From a checkpoint of a small sound classifier: mfcc input.
Rows from block 5 of a small sound classifier, named by matrix and row number. Rows with one number belong to one neuron. Each number is 128 + 32 x the weight over its row's rms, rounded and kept within 0 to 255. All counts start at 0. Numbers have three digits each.
After each neuron's rows are labels from the 100 clips, of 14848, where the neuron reaches its highest value: "strongest on" is what is common among them. Only what is clearly more common there than usual is listed. The data: chords played on synthesised instruments.
# fc1: MLP up (model.blocks.5.mlp.fc1.weight, 768x192), inputs 0-63
# fc2: MLP down (model.blocks.5.mlp.fc2.weight, 192x768, transposed), outputs 0-63

fc1.537:202170106092130141077134172188120166117139142101133218114145151164056165181098115091126170148136108148157152125087123143102129072166148132150154150117144161124160149137209118105104229118131151
fc2.537:187106155055078130133094104157148104119092098105124131108150115156182144141090109090171122139169125132141134100118111173151115113106102097130072125112097165157148079137044156134105097146131062
strongest on: the note D#; root: D#; the note A#; the note F#

fc1.744:145110177127078111152188153081123172161146171105159186102067124082124168142150095143087142116137194130139122075101123134048143137097160112093143115127159150123052094072088203155133092111102195
fc2.744:148127117118113084129128147097130130122209087164148084117113084140121142171187123122122113091121113177116119218134141162104130147128146149114095143172141108118116161142112198090177117076090133
strongest on: block; root: G#

fc1.549:148135128130070135154157052115145109156123092139147156249105180140156151140081164130090120092117163119137095146155080154100174112195152124124112124157160168076138123159139098188165157135133080
fc2.549:141148097127168180127073172084127106152158188094103183142164107141113115094093128122116117192176215134099110141120178162166095125122146129164138205096114141134117151128128173134121079125177059
strongest on: the note B; the note F#; root: B; inversion: second inversion

fc1.647:165136157132129132115129110100137115134129122197145144106158066137087109097127100151140179100162107099159132103116103142174133093121078155078118128131162119128129094133169131175154225165090122
fc2.647:137143118176112172145153166104140095115130105154112175105120102111084121127146116132130086126112087139115061181125160097104114088145105120145142127092100161105126096110133152157145221135114133
strongest on: the note G; the note F; root: G; half-diminished

fc1.503:152137107109104111132157067075133113138136143118094132136133158090114130158094085161093161065131094059126148086152088123095122151185205127128155162127146113053139140146133111123107133112101108
fc2.503:162139122185146170081081172117078085146118161135160176098169101114141126166095092119119112206196200127108074134122189140104138102149119111156141167092079137101102110140162145173115154155080128
strongest on: the note F#; the note A; the note B; root: B

fc1.708:061108134155127146210191075148097112140131107191124149130150099164096111190088107111096132187131084166129111115119131130159067116114148133133199136086157161111116151196208146141112160096091162
fc2.708:122168141128189110150127118102137139162102163146096099116083191119107121163132143104125133092180106103077103091127192174127123171136125176088148146159106166088157130136137129144165109176096129
strongest on: the note A; the note D; root: D; sus4

fc1.336:105242077078053157135112097148110101152087084147170116104167136155064107120164103152117138112121123173145113150163109136155127155146125166135112080060162153100165154114118157119127126121101143
fc2.336:157093102073142088121189146106114126162155099143094099135129087166132112121150164099106107190125104096118176125164139113170162212114091098060099134147101157156137106142069104156152129171159184
strongest on: inversion: root position; root: D#; root: D

fc1.278:136076117155088087209098072128115123101126137167055095151142180113151166089131135136175119108117100102088116102132167065131111094122133176146135173093164103087126122110133144087125069155126145
fc2.278:099175176155125158066155156176132142099109121128146125139154124126129154174123098135077107023144146143163124202163109112141104110111115148095158101149133157121123095103086093116149117118092126
strongest on: the note A; the note C#; root: F#; minor 7th

fc1.738:141176109098155097168144120128104113164139182125089142125163064157154176156126085090091110088114142121070156008106087120121166120128140099118114135155130195123162093112154100133187113177165108
fc2.738:130055171133152168118104182088140148057115158179122101103119128093149076147108121181147137133136143098154182228143116104143138085156171166107098051127147175168143075069130194163123118181136146
strongest on: arpeggio; playing: arpeggio down; the note A#; the note C#

fc1.447:148159186092147143116132151151081093072126106098101139152110166110133094164101142108166056189151103132080160117133160155069133188120113115137092152113114133141143185166146107112079097093141133
fc2.447:101159191106186173158134159159139106106151133173123113123130118182158111129080107136184152089050148135163104162142140135094092111127068144114080110103113131131100072156077126143192135122088111
strongest on: the note B; the note G#; the note D#; root: E

fc1.650:127180096110143082119136132100158185127154163148155155079106150139090144102091094127122117076160162133167194135112108038109109177088136126168159178199151106153085089140154118082111103139098063
fc2.650:116094119108192153114120085085150065146175139186122121136139149142157074141156137133105079063127098101139128132115113167139139213152174129117084152159119165110142118073173146083145105154101150
strongest on: the note F#; the note D#; the note B; strummed

fc1.702:160071140098109110157083055102133110130114123144132085160152155166133135117107165177132084123205107112124122165139104101109114209136152133141093135105159147072160105107141148173081111138105150
fc2.702:108135170109144152113160159181167144105141096154126153143163094165090155121124111129148116109108112137133142192155112095128112144135061138059150105158151120144120132105090166140177089136194142
strongest on: the note C#; the note F#; root: F#; the note A

fc1.655:217082083157234107127115146069158120160172118092183158124132127080172102141049138058121066127169136137134174125114123091121110172102189113163143174167141097106093049112088070154104098161140127
fc2.655:169166104128145090081126171133123083129155150098149067093166133118145106164153151094137099065182106140095154125092120102090117145106085115122175075128138135154092117146161089114188190107132117
strongest on: the note D#; the note C; the note G#; root: G#

fc1.362:110100156126146148128154088132110114110129142140124119126131128111110146130138124184079088186137174102133141074135141094118110108123086107104124103145142124095111099099127133151096146158093119
fc2.362:164147127140200155126147131095090119105101119034130117145130216148135094169092096148118122084089169075084109170065118193111157186149098138094148190102121157153105091103102177146185168159150134
strongest on: the note B; the note F#; the note C#; sus4

fc1.265:141153151150107151191156125039107069151127145100095162162085132159164113188128086138091085129128163150071146119132146076139065068169124147131164133146131173073138098107174079123142217111130097
fc2.265:151114104172167169086125109078131125154141138172162075120118105161148068141182117123125137167162144135108140029147122155112126174129198139141111117156206118162164147063215126111101153200111105
strongest on: the note D; the note A#; the note G#; root: A#

fc1.226:130101179132136070198097175135114082142143098117110139132091152129096137118130101089125195167096120118129144078093145158091154101131074178143189158132104129095140176125106104086175131119071155
fc2.226:149146164159202182119192203080105147166152109150065065138200173132154129148125140107127142134167153136121125134094099140100156112154134143121159219118117130118127132117163110116121113124158122
strongest on: the note E; the note A; root: A; the note D

fc1.466:136096104082204155139179095083145201140149142186151151123112086129075097121093127125076133142130107123134097166129145111136121168135054133053086136029183136114094097132117141177146128094110133
fc2.466:168148116149136131111115126136134109133082086085087153125137169144140138153082153128149112146136161066096166070105165117123146152144140109129115151143133155116096169156166150126130139107120200
strongest on: the note C; the note A; root: F; add9

fc1.398:075140102166150125154124076213045150118113131094151155095133054080095091195094130159131037179094088140114149099200104139116142122104118088111137103124197158124114165099154143118088138153142155
fc2.398:073132088185181132147149127153074129151105096100127139120127203145089098102123165106172112141150092145131120101119168067141139149075136112114118100133095059118140095191121103066128098152097084
strongest on: root: D; power chord

fc1.20:135084083140148144100146052093115105162122109153075123144114059156069148123155116170169172157165095096145107109157104179139130060124126096092180074125136135071143191145133077141087119089162117
fc2.20:201096142149139144137146119144107141148183088133178120137138152103145186145152117153121113169105155153169163133105137177157115068118122133165054074188132074137138111116102114151145129135060148
strongest on: the note D; the note A#; playing: arpeggio down; the note F

fc1.59:138106111125120135193087152151102123151159134137136106115108131152078169101095116102168151097158121083080080155130124082143116144187081154079127142099164113140144110132096121195117131139101140
fc2.59:199116198117156130142115176139152158159140150070065095168135141088039171123157145062047105176113143125122164070152114113152120165070151144150102186107116126128099149088119136119143076171178161
strongest on: the note C#; the note A; root: A; add9

fc1.353:138098130104137139106197068089120130120157147078116157127150154109120104131102137129115115094118116132115083111107109143121094129095068119148066179114167135088134168152128131165015156118125172
fc2.353:087141121141149105125172128131121096120147110102167114092129148165131089120148082088108097136110139088135145122208097108117129150135072116081144162168073141117123103145159171127141136089153105
strongest on: the note A#; the note D#; root: D#; add9

fc1.574:168080146165087136098149141101108064134141118132168112119099093129111157174108120100108128160118120196192095134096147113077103151148109167172064129118121160099123115110131095203092115206173162
fc2.574:058117106091133141097138087129113184114101148137084085143151143118099123123093122074071114167143187174141130143102135147161088073152151163159114126147138149134144128136147146142138132095108139
strongest on: the note A#; the note C; the note F; root: A#

fc1.668:089087130130102118103135142114153146115106125102095145128128076123125158141138145134149126142128134157103138081165161160079158133111109173121139159105171139106093052143134114086063162122090129
fc2.668:141120110115184165133099153109157124114106107118099112158127154193164164105159130046119162152087156118122113201108082101058116155117142141148156149132132045088151148171138175157112137162112122
strongest on: the note G; root: G; root: C

fc1.102:102143182210154152217150131187076129120097135133123153100102080133045115121132138107142102200100174125092104117171092087126125151123082143183199131106157146068126175137153135170158149118117148
fc2.102:182138182162143162117215178088132102151104133125046089110157117107142070158085147096126124102125204068146161116081108151121147118116128147148122182079144120110159120136119119136175125137113071
strongest on: the note D; the note A; the note E; sus4

fc1.648:103171115126126162164111043172091140071108111143146148116125052133145109112090138107059117232123169149097053131175180085111150129203146171162132152119154153064134142136169122137061173120119145
fc2.648:130160153100152094131178124145098082182118095131071102132123198138156106154148085129125112115158102092118121142171099094202130177137102159107129114123138129093141153130091092115128132210060087
strongest on: the note A; the note E; root: D; add9

fc1.82:135121156164103160138186136123151101132159131122127120154114134154148153091085151130112133099156126180141141136133134188137141065119114149141107082123112126113157082118114109018091084115156177
fc2.82:147152182125133109136138133108149135167115117113125156156142125118107136184157145112118127150111156138125108178132111042176120134101069124101125119168082115130167143142131124149138084171133092
strongest on: the note C; the note G; root: C; minor 7th

fc1.516:102139116101143117153164064125139105178187152174128118105111159192157125143129127119092104085193096166090099130144109118095106127125093140137139076116153067087137144109098109122157147147139153
fc2.516:209123110071125094155130104108123092091113070121151140097145065139092139110132099100070160075064136160091145143094141081101174185157112151031162141141169145111111168138134166154078140100135126
strongest on: the note C; arpeggio; the note A; the note G

fc1.430:130100178168125099113073103116136134129120166126137072136135161115145111053103130155186112125099075080071168136151121135157109159163051163134105083103083141087135136119156101100073112142120145
fc2.430:101168168144150134059114112126162146164068111150118138098096209157144171180124146135140141162173149110140104129113180168142150108158125107113179098163163080165120133124071095137102111184086123
strongest on: the note C; the note F; root: F; power chord

fc1.487:120161164118142143138156103076114106128101120120079139127117169093191094156131156176082118174133109067139106158140132049158083196094158092133125088149073130133171119129105156172100096137139163
fc2.487:110148145109126068146078119141104143130173092105130165127096052166133137183101148092119107108134088179193150140123137140127147182089112084086128135145147136105196118142072149145102115137139132
strongest on: inversion: root position; the note F#; root: F#; the note C#

fc1.614:165138098098103135166083108104131124116106147165137146115130131132160105179123121108141092094171038173171140112135110126188162199182089110102127141161209138091149123114127086087132126209111096
fc2.614:090102145098158083147108177117141143156121097146104151156136129133168155147090122098110112157124099133103152112193132134196093151094099130141120111125080085147150181101125221118122098094172109
strongest on: inversion: root position; the note D; root: D; the note C

fc1.32:111130112095111112123121138130126188134173150173163143122206123076141137153093135126142109146116116133158161144115117136085155099102195119150116177113183170111111143142122121110129146082137147
fc2.32:152129180111081081110132131126153170144102098121110111131156160070118159079155111143120095119081146145117152198148147140103109102077168157104107154125101090148157147125176165121123137110106158
strongest on: the note E; playing: arpeggio up; root: A

fc1.255:068145127148047171188133148176098179144159085100128107109088089089093126147059120142121139160133138143142079126156174096148162145165135164099097091118151145098123082131143122138090108091138115
fc2.255:134155098085152096171111227079123114128102119096072166103143152096109114185109176109116105170126169113154102115108131101145145143091095114131099126135122117099117176083106128135190114178170094
strongest on: inversion: second inversion; the note F; the note G#; root: D

fc1.543:107163152080110175171083101142098074190109112055116183104072076136114097183134137143090168138110195144153120095121118172135157081151149111113156102123157154160125146133057118080150155132103110
fc2.543:120116123139158126109126130170094190158110047054097167075166159126128116094129163048156186136140103152132115137077133120114152096113154147150157172081111101153131126145136082069123151180132116
strongest on: inversion: root position; power chord; root: C#

fc1.296:155116175092171122113169164154104098122124080160081168156161152143040153122100220130120124150069100159126164143103136108155160058138094078143136116157167111086127105158124101063131147130150131
fc2.296:116100174106117132130072128052110075151148129103170231157178103154137117098097138126115117141069071113139128180133159142136079071123133110120126133090103114134142119154091184179123094130114123
strongest on: the note A#; the note D#; root: D#; major 7th

fc1.49:169128126083175128129141172111137138098154167127181094097142144211130126130125146077150163142128171116162160102140141115113155100084110124070090098121129068131121156105090109076105061205186141
fc2.49:118125175141148139100135146048112177154120116162121085105123193162088092116126126113116169159126132127095123187108122138096197148109142138109154191107145106150223128159138153165105105148126164
strongest on: the note C#; power chord; root: F#

fc1.406:103151137157100156142123108132178050114094115171098114102115074099132148119143121184132157098132116139128156136057185154174151079134171086121122160065141144148124134072197159093059142087076104
fc2.406:128159171151103148094135237112110134099141090096113127106076114109123100153135115168057153134129134103159139180127148122114125074100117150136174116091088049110161138059174159071096147131083058
strongest on: block; the note A; vibraphone-like

fc1.570:112163107126103101112126105107132106112088171100134111155085150134134191109145087137114138127112107099082076031124106161090101139137099096099144079174148075113148115077101131148160111170123093
fc2.570:187145132124107104137142105113142150157133129159160119112103133114118120168134096142131163200097127147141162201116104141175085041138110131122160129165198100109080134156102173150153158029137187
strongest on: arpeggio; playing: arpeggio down; the note C#; root: C#

fc1.93:138101122121118125180123132145128105139165107174129208117128112124111149151094131110129138145116109107077141095174107079134141083121108149116151193089157127168160142113136133119105148138097158
fc2.93:075155109077137137090152198145117112164135134120139100102145120126136101142079119068093064158144143112128141116149143137146109053100148138135227116107108159119116141115194134143104117084134091
strongest on: the note A; the note E; root: A; inversion: first inversion

fc1.504:155067115179142082091151173101133168159113120112088126104115153130072144144120088128150147109135175175122228117111135130108149109160123138075187119113101109115109096143136118103141130136101129
fc2.504:116091142130101181110100167122109134168152155129119114173119155170106121069145137177115115150081114086106134145116121097075096185131146109160099135087158085142139126153149192139134121108120103
strongest on: the note F; the note C; root: F; minor-major 7th

fc1.585:122138110140097159139188193168101056145109064166112103180120029151109114086119117106152142111076136141128100118158059080132119122095101090105155152147109138088122108161194139132113169127136069
fc2.585:152125133176130134140115160092137065075085116112149092125131104113111126072072157169159128057117139110121166109051127188131177132137101116151188149155170097133172143127105118117101157105137159
strongest on: the note E; the note D; inversion: first inversion; root: E

fc1.429:136153111075117112103093090140133088148113109108103147148136143173151092125108113120054134130114178089113063148126147115060101097122056144130151100154127204128136121137121125142124110122132140
fc2.429:148117127126166095086103095114087136138058112059171134112159179172154078141105125125169149097067087104151081156128101096140177135119123076109147150081146124151100105199104110125100160158105104
strongest on: the note A#; power chord; root: A#

fc1.644:141084090121085078133097175130159112136082113156143152169145184150095131076115122172140146119150122150086130137124153113132127093118124111120152126089171079147065128109133090142124119101062143
fc2.644:113095147183138189128140122165121102134157098134101102130162117132093103122128103133097136140122101052101138167150129180061122129137120155133114099152154078176150134115151127091148150145064084
strongest on: the note G; root: A

fc1.760:146101086138109176159076112102127148137095151175136139149141150135104213152148118184147093124079116168091090154138133093090127126175138177171120133139174159094087131108102185077161101169101103
fc2.760:147143104157161144069155139098164156140116104085150148164130135069064171129160108136156135116131126107139143118147120122127105135125114100094115113152134124136101105162129125120128105132200140
strongest on: the note F#; the note C#; root: F#; playing: arpeggio up

fc1.766:144141137104104174115156093129150121161071167092129157144163123084145139149136125202115184106089178095134152109069147104182148145165156088074132155077111150147103110008126110107118078074240118
fc2.766:088067123133128158139153151116112166125086142130124153137207099103164137139118151074148140147155158130114158120110115122145148104139117012117149138119119164110150111108100133091124198151145152
strongest on: block; root: A; square lead

fc1.415:115153061135142188117109136150127076130118069125123130154088117144098074065142115120132093147123145163159134079121154163088156094109129102105093127111096109153130151133145203118087108088096099
fc2.415:132112117128129119138111121168068118141109184121079166094140125152111145084139124095126134052140201101133172213097109138152129155167164180165091107104123154134105070166096094025092150161145114
strongest on: arpeggio; playing: arpeggio down; marimba-like

fc1.424:112155137163155175119130172175162146110141010146159149125191114123109103098152076129150110127113136099178145163108125126164112115106141140056108129140103088100089112111141140131111104146144093
fc2.424:169079142097054189103142098190149149122167179130153088154123156098116140121150053081097156137094063155138212154105136120147116139153155064099155091121132169081100140131161171129144103138137217
strongest on: the note G; arpeggio; playing: arpeggio down; the note A#

fc1.445:149090140216103146115120088103164134160111108111138157115114146152137121148113115129136136118137093065127109066107110183159102081116113150092123110131176145176122066145136140115124148118105129
fc2.445:076171168139194088138112129117156152100140089099117137143114137101166139167128163127086120114172093185181139122140153104138177132135107126060091134096145122110135149118116144087159056129156183
strongest on: the note A#; arpeggio; playing: arpeggio up; the note D#

fc1.583:143104135156162110164152167076102129144082134104106078141142173135223130117112146176074106057132110126119190150106119134114174165139152163138161134172155095118173137162114107158115181116170110
fc2.583:107185095176096095129086107113120074192145093132091120103111182165106130123133161134115133133114101137118088115122145102131095110140129112192116061145146108094150110124136118102097137120188105
strongest on: the note A; the note D; root: D; minor-major 7th

fc1.48:101154115102106170108150124147200110086106126110133135089108130093115105162124152190155158136113144151149142173057113122169177122138179106139145103128109140132089155069190134162112092050095090
fc2.48:092099148114122192136140171166140082151114129127155134160119152134126183157126119085180125127111120086127163175116082116092198097145140060094158122079135113122149110117123161061119156148169136
strongest on: block

fc1.542:167151213140155189150144135102125101148128154111151117143100165144136141207128144114117131140213078173099140106154093098168072096118064088151147186118125161080116128144116132193123103116164138
fc2.542:078116164051142102124107097088127169113050138175071216113119130160113081124078092175139110130124121115116125123111143144176152140114037100181074104152123128148092109114179129157115151065087110
strongest on: the note D; root: E; dominant 9th

fc1.155:140127152136124120109111154156094124154157087169125158129129079120095117150110139190105080108134116108166084214135129102113135170045130123083137169148107174123131145114112094111165136110103122
fc2.155:110110122070194107113135176115108109152123115109116185141112141072200151145193076147089148160126093145158156151099142156139174136092129136081200146170108133121135133149167120171108112167132113
strongest on: arpeggio; playing: arpeggio down; the note A; the note E

fc1.248:155136146092125102123128162111137128087161112144106140126136142147122129139129072136132130162078077127117090140154168163096154083074111186126083132092135111132154180139105124118154168123094126
fc2.248:144116133123151088093129179120154137178109096094115109120123138167107095117120115123084146062099081151127124131187133110098162130104131138111141128127145096147122139148141114106173174167122169
strongest on: inversion: root position; the note A; the note E; root: A

fc1.349:139175149140058093130105129142156079165128145140113130118167129131163065100098140149100155119175122146153137072103170108076144104149107169137152128124128124134132068125141086116095093131109091
fc2.349:111143120145092096123155157069155158178124166092100170146081082142095133182122131136157128141040125129126145148212153098183101139092169136104158188106141102106168128170140146132127103121113090
strongest on: the note F#; the note B; root: B; the note D#

fc1.332:145145141152143098163136105168140104133141116155179152076143111175101104163118114148130132119162117116135109111121154181138197121131107174126144129085150119090092165155161129175097083150139169
fc2.332:134044090155141159121141158129134086160127155069148140157082149127111114138124133135099113100185108074171140159085133146118173142159117137116129122100049135135114103153082114124190105115106119
strongest on: the note D; the note A; dominant 9th; root: G

fc1.459:133174142135140125112112196167114092137179149119127146090176129144147143090131098147113153171125115149070061150122092102124108111163052204136140140102160076057125156123077114083131146106132156
fc2.459:136093132128163084155115120090081129119144109129095113113141159108202066072134119091124183140066120117141075070133126107141176129117158127152153118115198116144169118132157053155081124091183152
strongest on: inversion: root position; power chord; root: B

fc1.250:123117145183071139078114182142121104174138071166167167122118106135150090185114112113166136173118091157122150199055107125168121138134096097120209162122080086144100132115138170112115087095132104
fc2.250:089151136141170181142161139150138154149128144106182160161143110235109145163123111108158147086157118091100119132133166137146113124150038176107190122060133144106088126148099141131139098098111047
strongest on: the note E; the note G; root: E; the note B

fc1.746:129061144106100131106130072120117176158097193155086150190175108185154143120160115153168128156141093137150084112123131100173092152100088117122102082151074073123148147085082070153202090128124114
fc2.746:101163110059099164154120093174173112137141105154077136158098117157076170074128177129143110148107185133110136124144141107034122144138090153054143116094170090142178197123115066150134059122194165
strongest on: the note C; the note A; playing: arpeggio up; root: F

fc1.160:127131142090123154149142150158165150132088215127128132163129102123116120104116166098112160151122113152127149167191085159100179144126174167017149121159096147127143127058120135144128161121063161
fc2.160:116086076136131134087127096108092176131135113155158153064118097189134120164118168184128071132167142099080092090186055160159102101174133133124107120155139105130123121125123118099088144095082129
strongest on: quiet level; string section-like; root: D#

fc1.344:215133145172089130135082109134137140124167069097135129155102103164164064121115091104091141161093137122115095140204110109169072099111126108114132086148121150171135087140163108120100103112091064
fc2.344:196099143073160095147141170106142130163140103095125136102108122155141105108083162116095125081126119122122107092130108163111119139145160121036124161127118106147098124162130112108157156091165106
strongest on: the note D#; playing: arpeggio up; the note G#; root: G#

fc1.716:107132086082154119118154135117172096151068152116158149138113142159105073135161108145106182128214118117122083090110155146087096073104121177143099077117148095109128075065130077101090117102134132
fc2.716:084076143126144134133163104099205137149140187084111169091110168033052105115193097187100161124074111132149128122141149100092169116136158093158158148107128161105101138197151129140134086134118137
strongest on: the note D#; arpeggio; playing: arpeggio up; root: D#

fc1.111:130148214125099163117156117146140130171123121171104200127133082121141143070162164116179183125169169129121123095152136087127153078114153121157145185118176136107124071128104130167194111134120091
fc2.111:098157192152118190134130169115142144138158103180120136141121106114142123125103157133129130156097119175163119190090096131080119067149097098087166189135088150138165137134161114165117143155120070
strongest on: the note D; root: B; half-diminished

fc1.350:105119148116087111195159085207112147153148079168114130171133053127153086128091161123124037097130055120133150085159167145136132095085095086115157125182156102128126210142083144076093161093146110
fc2.350:136118113165118125100136114212055130110132133069065126188147207107166112164095154122144152104135067090122149079122225070148160172126136095042169059092169125125107130179095081112072181145133130
strongest on: the note D; the note G; the note A; root: G

fc1.437:111088113141146124150112130171168124076134105213168157101127146168126159151143127125122200098158083097189174117114133144132164146137138135154111154155142122160076143125136173108162153152149124
fc2.437:109163136164129155109188110089152136160120105183116117113143153103060146134170147050131111140137161166133123138130141146131112110116139136132148131117113081150185134104159137113144113211109154
strongest on: the note G; the note E; playing: arpeggio up; root: C

fc1.520:171057122112052092145166162163123111176148078145113162154101128120123121129076131153187095087088163115110163131146140121122090111120124162154103116144099141163102120118179128179113138144107131
fc2.520:154126115087123157147094163087157153089089141120132138196127097076116162201090162116119101113190111111152120089093138132143104089129064092119075065077135122080095119075123123117157081170161133
strongest on: inversion: second inversion; the note D#; the note C; root: C

fc1.558:118147115164122176107159178140032157121091092077104114088117100145131111113131108163151154108091121175097221126086100135099139132139057098133147090099137165162098112119102178135175168190173155
fc2.558:094095168137151086097161140143085114148103094120080104126083133175167075167118144122176114089122126102131129125121137088148215088125050121131163147048125104129128093163143111069087130150089089
strongest on: inversion: root position; power chord; root: B

fc1.440:138122099101108124132100076142137119140122106087057139052127163134137133109115148150120188155094217096132141152186073069120114149130084134158150091121146148166086156182126123101112119151182144
fc2.440:162123111127196150124158057160112113111173172120132136108161139136164096123125163052144108150101154139203083199049126174133117126126153122137138168098162182180092142103138137081082154140053127
strongest on: the note A#; the note F; root: A#; sus4

fc1.133:122141127166110140118121118148132184154068104163129096108141184113110062137162129098172183130169119108177054212102121098129123149176133050074136122108168085103171156117100133091109125178110123
fc2.133:208119109149145144145132157144159115144153104118145101145133150100048109116135175087120108091131106110114066076128112128133132133136112100116169196146181100158143157132181142094146135146202168
strongest on: root: D; vibraphone-like

fc1.425:140134148149119103119155133102044136149113129104126103107128101129139100103172193120171168121176090138119105130122093177144130100139141138114147153093161157115248144165131092101096071141158123
fc2.425:134156139102105103108118126113136110073194112132156104090105127148110095087128172024085147122090154135142110136153184160137127175043103163161123139183196109069135111161138133127088132156064152
strongest on: arpeggio; playing: arpeggio down; root: B

fc1.269:168154111161099069111114095142190075138166069121103151166127106085163111080140088098156123146118119130076128136149130121084172104161121146187139157102147113073150099090100150100110169090104170
fc2.269:165131102142163068150087099117156106134176118146083096160111051150090070087152145108180112155142134157127086104143144115102120083106093146112150146157161015090133193128160126202119112151133108
strongest on: the note C; the note G; root: C

fc1.401:108135111136084162132128132114116082125184093151132094150161154035135139130106111146127113104164162140114159089141127157136161181100103135074081152121174211176077134147130126090127137133124118
fc2.401:150139168170082174105138114127169163127134130145147123168203097129118062128146135213135155112136066121135132177166132165122092120057192114102122155147080106181162149102218160068142107117156136
strongest on: quiet level

fc1.720:095181150073152148116068150188114119148132128100097110187150148111110146136097103180128106088097129134135204196188082081168112162068155110084128111132108153154114128118109196142122135157001133
fc2.720:117064126157153163181093106162121161157104130159139150097082112114090116103110138200205087123182106162174094206155122151155170134157158048124133142088101144136120117097112101133117111156162115
strongest on: arpeggio; playing: arpeggio up; the note G#; harpsichord-like

fc1.656:089086164124122057112203167124122142149187062106086124143130108141101100085114092110111151137186110091118110124105109162146173174071126127127083132120149117122105077096126069136101065139151190
fc2.656:156111187191130138110141152149176141132135148150146120142084088151080104051154129107079127144104176124157076122140131106073126143080070192126095146168152116139120137096117095176173122136166126
strongest on: the note G; the note D#; the note C; root: C

fc1.402:122173059086106133112158163097146127154115171137147115162113173115129149136152153088108119157106075078117159176116109204122120106179172175134147151127110082130111116117135098118098064158137135
fc2.402:151170121139135160119144131131099148141173158120140126197111097137096060140129107255121091160145097135097133097130134140114106128166119099098092125127106074178102156159116138139099150166128167
strongest on: pink noise

fc1.732:129118128115099139190229111208086119143140145207119116147141036142090134119131126132130154102124091123152131136166204158099149100111140115144130150137198121081144170153103126106064200118158159
fc2.732:171124166118076131090105100148138100093126106084127173094087162090193136125125156143075151126184108086137133124036130077152127129123128070109153058149096153148162105154101119129166129110049136
strongest on: the note A; the note G; root: G; dominant 9th

fc1.116:113157141144163095127119190126136142118135162170119129107115135116118119167140125126133149126103144128137005132181098177136114114095144153200105118102159081119113118140149078081077148100111116
fc2.116:127110116102143146157137145134107149144151108108128119105141070083115164131189132079121056139126123160132121157121091134113106148220133140152117115109139117064141114115141114042134144089124178
strongest on: pink noise

fc1.379:119100108205139086113130093161142159100120152092104111111109167093140090129162116117124142086139083176098114127152119117098096070065088152089121149159159108092148166132154175104153111163104116
fc2.379:113086131125161088134177113114126110144074145155111126104063143102173167167168141119118096181141068184060113110066092157139164151155096124066121164134128145140108147122166177018123128119071110
strongest on: the note F; the note D; the note B; playing: strummed

fc1.513:145097093159142104143104151161123119130089150101096141135080107195140068086147134094091121115150149122168177148064115156118059140129113169065137146165086027167089127087116092108094111141027092
fc2.513:098159116138142127160120134103166131152107189175124117087107122117177111099141151072157165075138110160136133120118128131089107172153173100098104112129091142106127111097130107067168185054141091
strongest on: arpeggio; playing: arpeggio up; the note C; instrument: electric piano-like